Rows from block 7 of a small multi-label audio tagger, named by matrix and row number. Rows with one number within an expert belong to one neuron, the router's apart. Each number is 500 + 50 x the weight over its row's rms, rounded and kept within 0 to 999. All counts start at 0. Numbers have three digits each.
After each expert's rows are labels from the 100 clips, of 14976, where the router gives the expert most weight on average: "lies over" is the class under the peak. Only what is clearly more common there than usual is listed. The data: phrases spoken by 400 fixed synthetic voices.
# router: router (model.blocks.7.mlp.router.weight, 8x128), inputs 32-63
# up: expert up (model.blocks.7.mlp.up, 8x64x128), inputs 32-63
# down: expert down (model.blocks.7.mlp.down, 8x128x64, transposed), outputs 32-63

# expert 6
router.6:538413524403536501477565491573611525497456561498459395442459461559520563465502559473464505434605
up.0:509437466522537470501533512497514453587462483587485449462494518522530453526419464485409437499470
down.0:569527482526483475491522411452577449520498488536519469506490459449529531500541516495450486469408
up.1:505510435543468515513466500443350459512508491623475532544529493460454469536481472547527459469508
down.1:514588583489419562524522507522551499517459444468484429489549497418478534431510401531548494550448
up.2:527522566456572541499507434599506452476486492449509499540523455427531543534534576517462428618581
down.2:486474586515485419518544559556489464525611556488530446527481466514556570471402591504513380561555
up.3:452548462503526482474475534458463508494451588540479592496606432491464440526526517540492421535458
down.3:500463553484466481562491450419463527499498546492484561500338561612453503419458529529451527607467
up.4:496554535517446515402579488543530546546415466513572466590590469449517588467484523502497432464456
down.4:460531491453482490425470535459488463534450451641438530606442546548448513439531497551534535554526
up.5:500449486525461545485523502436450500526519391539451539573503470448443517570447406573514482593544
down.5:468522548403486490534484474493610530519477526549410487553494487414486554508537514476516484514550
up.6:549449439497400541471552469521441567501515434495395503499486523522438471577446447458617532513474
down.6:497562546532492513478592539454441456514469492555479485554543547466484529500539573580491502640447
up.7:519518523490544500517510545549510507586463442547523494481598538536532421542427547524447476490427
down.7:537591454467524565567519479461467450589506547463520473520559433448493551463577444474531504480425
up.8:542414528504543564468511533570479459462398561501499484524529469474546514503543508541563479549558
down.8:461503495467474434534543543508500407569604417519544494544456508529516617521401488524455442564529
up.9:564575534556522452513506593429481551536569528453473550468500506428478424564503533489481511579376
down.9:471454495510511449578476627449415512525510549486462562543549503577451436504486642524525535596455
lies over: /ɹ/

# expert 1
router.1:461457481476490433497536569448495546461402440565524521625544541522508456492514455466505472480430
up.0:413503405442542577504527395532464510452510495502478447477488510605505533514525416520479477470444
down.0:428527493474420565539615513554452463540448516486458579542515471515491552439499502471535399488458
up.1:447457447427550514449493490496446536583528554502596412456544550491594490470494520570459500458528
down.1:526497488530479427516548539486502516552471506552537546490548517419510468535443590419494443442539
up.2:517391480480513425453453527511515471433450557523568466352562521549547516484414555501409501461507
down.2:497544498488536523535511463503476436533442534589555455547500475525437492366473473493447487440481
up.3:450523458534519481499505497486495463591433539499457365517506453466430566550579458560534486392537
down.3:526544553434441485476571487590539559490468372471441559528521444513553532504564548504478469467483
up.4:461533394458475567504417453524570549471580520467518549503516506606515471485532417498503541459537
down.4:553505533464403557502583455496474474523463571454380527606494551492562481499511511504515535491495
up.5:383556457485568407478516597556441568558495537624554471455547464551511432486496512450441467466433
down.5:417494506580500509541485481493470446477521532618479523591531450419543458477543515507496438502457
up.6:387564519462489463507396470559493445561611534581478466435464502558508414434579462505502539463470
down.6:432507491569426453518489490494430420396499523453538427574450490444560511530459572527529551481414
up.7:417533522540552401496480506551487508485541595512455483433494429469449494595480525550539541497486
down.7:547551549579541469452511554569419540513491513487506507421466475507495452544581529596576592474455
up.8:523418506455495450468460521606451463478433538516545408473575550576534544536421545503435495460494
down.8:482524510483512563563615472422448446510456571573530505540470483522550515392470494458400449453466
up.9:506487442481503423544484500447452591591407549499454536593525466406432404496503476505519530517412
down.9:482466453461502552610500423491457524508548426461444410474549505541475474581491469489534519459485
lies over: silence

# expert 3
router.3:497542472518445554543472498531403416519494512489468417385560519509551404453495441542583494558559
up.0:474399495493578470434507519499531595485542488505471605617526518571520571508543454448490423464497
down.0:517527518504567481461494497479530496550447449477563541524461592445477635515563550537537412500569
up.1:505468511475569441499369575424497567496526480534439548413548477529522459494514546531399457466566
down.1:520468495459552537459475525466488524487548477430419596496479518558523472446517534443453521427514
up.2:405489515407605513479395557470483440489520460522449584548557478553524453514582509517471457516554
down.2:465386544534570455447473539489580446633489487498558489545499480513565533517451578472385439413464
up.3:431480516506543500478514429548547514470582467518463561533455483477453563521570476451511504511426
down.3:491526517531597488550548506543513489500444463548498492549515414568478530449514555458460428563461
up.4:511432593456620478538532405427546514473550604540502564541472496545482580527574396478529514445474
down.4:411458473489610462455452482496560428497480516505467541473473467522443515456581514451516499532460
up.5:429537481509547541424481429535530548476586480523519509602526390550456508570562434453531554502516
down.5:457450482423466448479567510471546531512493540486536554535557483603529535457508486504434469448497
up.6:524510538446467506426468497515470416534426522540528473415547441480580508425517452540562575483504
down.6:592442546431449512443529548560462485502436496428483513536490459500546563496512439565587583416561
up.7:474526508530476483521411440509420509463542496537433565453408545530489455482459446564451398529477
down.7:484570479571499532468483507449396480468506410495432563392502541427452468398563467591566438578511
up.8:399432450455599411496528577505530474497508527525473593523498520575531499528486523449526475471497
down.8:454389521535582534428495542448518464516379552517522472517493424479540610499483572504426514499486
up.9:477466525531591542497485447520535483517571503521590538567527399453487592510573494497509507463384
down.9:464419558448536459523419607447555427556553552557560581474412448478450474504502530478466523514465
lies over: /t/

# expert 7
router.7:431396471506521411519468449506540567420466474539536488602488507552468584468509532497560552481585
up.0:507486448351544516551539573488527540517459513526481550461471512443494396516431561506506476494519
down.0:471590545417452553521545428485516543510559434460478469442555500510527530445507518508491402557515
up.1:553572495470448558564521546499499558546531499475456518522599462509543428488517527466477446508409
down.1:544528509420517528449522530520585452530555541481406520489556398434587588511500511457505477513558
up.2:577572490458422441524518451545417503513479527565494513459504493465434470485445566448481452554444
down.2:448520590492513453457509567528598521541532437526529538482553515497592515532491544401419459536509
up.3:486602442417497514484461408446444607474514619548469506414535458451545449497483554547530415507502
down.3:468479565586574569437520530440524489507614544549524457513568447583585561557578578472435478615524
up.4:464509482540520490428465434493504475444476406564517566509483552555526432492475454556466467607485
down.4:518559473555484523472544419502502448454495531530484602455529434524516424492471527548383496556534
up.5:529568523471513533514480549464401467546514609574509530470487508404539416381445574492430493436491
down.5:550499539487543545392531515424490498510482524593542559542470429549492529502487478475437472511438
up.6:506558460486531484500538464472462494559421496524542527493499530421516426462447469508361481535511
down.6:524501477518492511412522414382536559448607538471543570526497441513506463495487516524479459590545
up.7:459586483498496485526473475488372515458486611634541557450579498527524385505479536487433471517471
down.7:518552473487532513498575514482540537511494459489543454445579553565395473428518511549411534513529
up.8:476490480465580494587476582489371524525443596542429452395535458527524444542474510503467508479526
down.8:500539506496558527528584530491453488525423552495603593380544452499523548473521584429461470568528
up.9:507569477407496512555495429581486458518518501525479524405526419489432483461538497584459486598513
down.9:505549499571511446436471480528484419516581497440561482530578355497555562427515510520517525555505
lies over: silence

# expert 5
router.5:555429412522522508424515458439421613476560454472479589413521510511498480567484516429482463468513
up.0:483424547462528530486485520485469518525396523559514383473528522476559548571403530474397465548466
down.0:500538563507518496528512578500475515534461454470586534500632531442512556410469526550445560539515
up.1:437420496510469459400446588449434439553425596550507360394509576575531459569494554481516476476483
down.1:534531513594455517516491495464508529467426436557541505547506469355491440448444497446508503497506
up.2:517499563475459523501374533530527393458344465498523479530536546440570468480432564567434474477560
down.2:419450496445454493528475482426494481446429616499492463440527471547532494366553456542556542390602
up.3:456427454450547436532564535469542545461517533463494495441484425561384460490518574431541464520487
down.3:444572465456471479583542569546504490599479374522498486449524452543461483569465527445538475566487
up.4:539388537459593500448403455484544494514424480576561513545487577442573467513493508540467536515419
down.4:475527492480446481475525568534503532444411524472527541466536535381472480473435483485484470394522
up.5:486427513511510462482405442446499422425521544484495508466453409536511460486445491478506419550453
down.5:444484448520485567464454456478471555510544466500492443466495495551590477529549440452514547525529
up.6:504518538516507522511526533475546506344383555531483424522541545499509486528421545434591467552521
down.6:486442518533517464526507443574514529460511473625547526473483523609418510514488439519537552568501
up.7:537476572493550462515411496478430386572346570487491465525538569443426459561448563550467467527493
down.7:456461500488376469495537499576566516444419522485522498490484571576480495444415445453569526393432
up.8:427547481488488508485471489502497472457490508514433500517534528546423478559426592458558428542519
down.8:430508497473479549503526486384438546446582463468495503460521471548507506573523520453522488566503
up.9:527519541537508495568479429552463488388540453415468525497468497564486509531563501605561541498476
down.9:521507538604542499458471430559429533565527430520562526499425508476523464494537445510441570460554
lies over: /ɪ/

# expert 4
router.4:480548558528512536539575588529484434516547526528555586545492450457484578540488514489565417497383
up.0:397473494485555507426456446525512582442520462555503455476446530532484567545533430442554522468461
down.0:463433461451552474430500414554484574392505467514398466495571501534530492553514438523485573507520
up.1:415577440485538454521468491562533548423439414546561533416491473436490602486498447551522402472502
down.1:498502452505556546468568446410441497442444495547499554533536536467481563624404473541434387432402
up.2:454549406492459523549442392414486518429451520574450387481543533552445504551523438460532459537599
down.2:483449496425516408528519490503521498493537491559587472463559439514517464467546516444489540523457
up.3:482525423439505466515484399556510571481441567615417437447510569490538515509544470447397388498563
down.3:464481565536526502462554482545624517507483514556500575526556468544490506497471514408573462557552
up.4:520443520471541499466457405508483582497445551533525432598544538551584469574563459519459492490498
down.4:522419456489543511379465517455601461394491549471483436454488495572474508541427495467446547457541
up.5:531407536485499509479449446530521472432483545562401413428516519471598509510579520481490578555560
down.5:474480439480504499552439549475529408527507550532439448512555460418489392546456454466566545464478
up.6:534545429491546499606520505481497527471454467596496509446398509560520547469536431557548455489525
down.6:466472437520618482514441433430479550512553527530517469526575449460471473529517451572420410434484
up.7:460500459475473438474451461435445500493485566510428493476576573504541390553501477453524399479540
down.7:487501506553530442427479525542539459475431561533622529496507483527507517488390584552483609491507
up.8:487447434483553530551438531521520493497586578480368419395560489616502487555573482506565552475478
down.8:491370398507564521443450606463470485533454583459506499455591478469569455538453577444435406483509
up.9:507469522433513464532441411496550476465575667502452457381484492478513469462601485413529539460460
down.9:486529559512509447459517462528590455474448419480469471528483433506432476520541495482540464469472
lies over: /f/

# expert 2
router.2:414450506513468497508469430442485477418437466479558528525460520546511542530440536490415521488439
up.0:621420547436469501516396484442594557499528478463523573518442491509455373452440504490456514443494
down.0:528424522503541534477431559456461440595510538603498423576518535522486452493424509543544492488579
up.1:521389465411374543443427459507552529523527537457504541458511467514451495446594498515532482552537
down.1:550419533526531471499544599499516541557517562541511556526531470574452516508474571503477443550547
up.2:524559433430475517532439451538503537538529648510397507509541574445564497419575489510508416482605
down.2:478443520479568480456457552468556558503532499450466504471631508452506513501515499528505541452535
up.3:503503528502466578426566470481534525530509542517452486564478550412507517475488429522525442524565
down.3:531429568580477445449484569482532513466559481502467496540420532503509482592439557481385576522507
up.4:498522415465489456435534572572497530570442517491433511521509476511521511498540466487584479477651
down.4:511432578522528520531499443588551511505524479546499543545463532544554468512528530438405507474472
up.5:493509424486409561516456438537518466444496551544458504438565551499581434502495418504494430512475
down.5:462505545517603527389461465489552465501485528576509511504495460554435557518478501455502440551435
up.6:394516454553438511497486472524453507435481636541475462571544559542564436528467515609532566469453
down.6:470513515534491415476555538536467525519534550477431536493488600480578496420507541461491430463563
up.7:474529476465432510460444449556453572397528500464472468485515492502472438476560430481597492580573
down.7:413529470440576507423425426542473558519598544590527504462500553529574573526511524494473476566467
up.8:521455486508522506601439494541408443440551450540544445525455470496447476498423482566418477518476
down.8:496529499468456600570496439490452571433525458568528509502444515572469456459465526558543503581587
up.9:537544529490503454480531525520607490573500500507550581516414476530454495447406588574506473514424
down.9:466592544436495501578456527492497507554473411390496548566508434450475484432511515457503456439473
lies over: /t/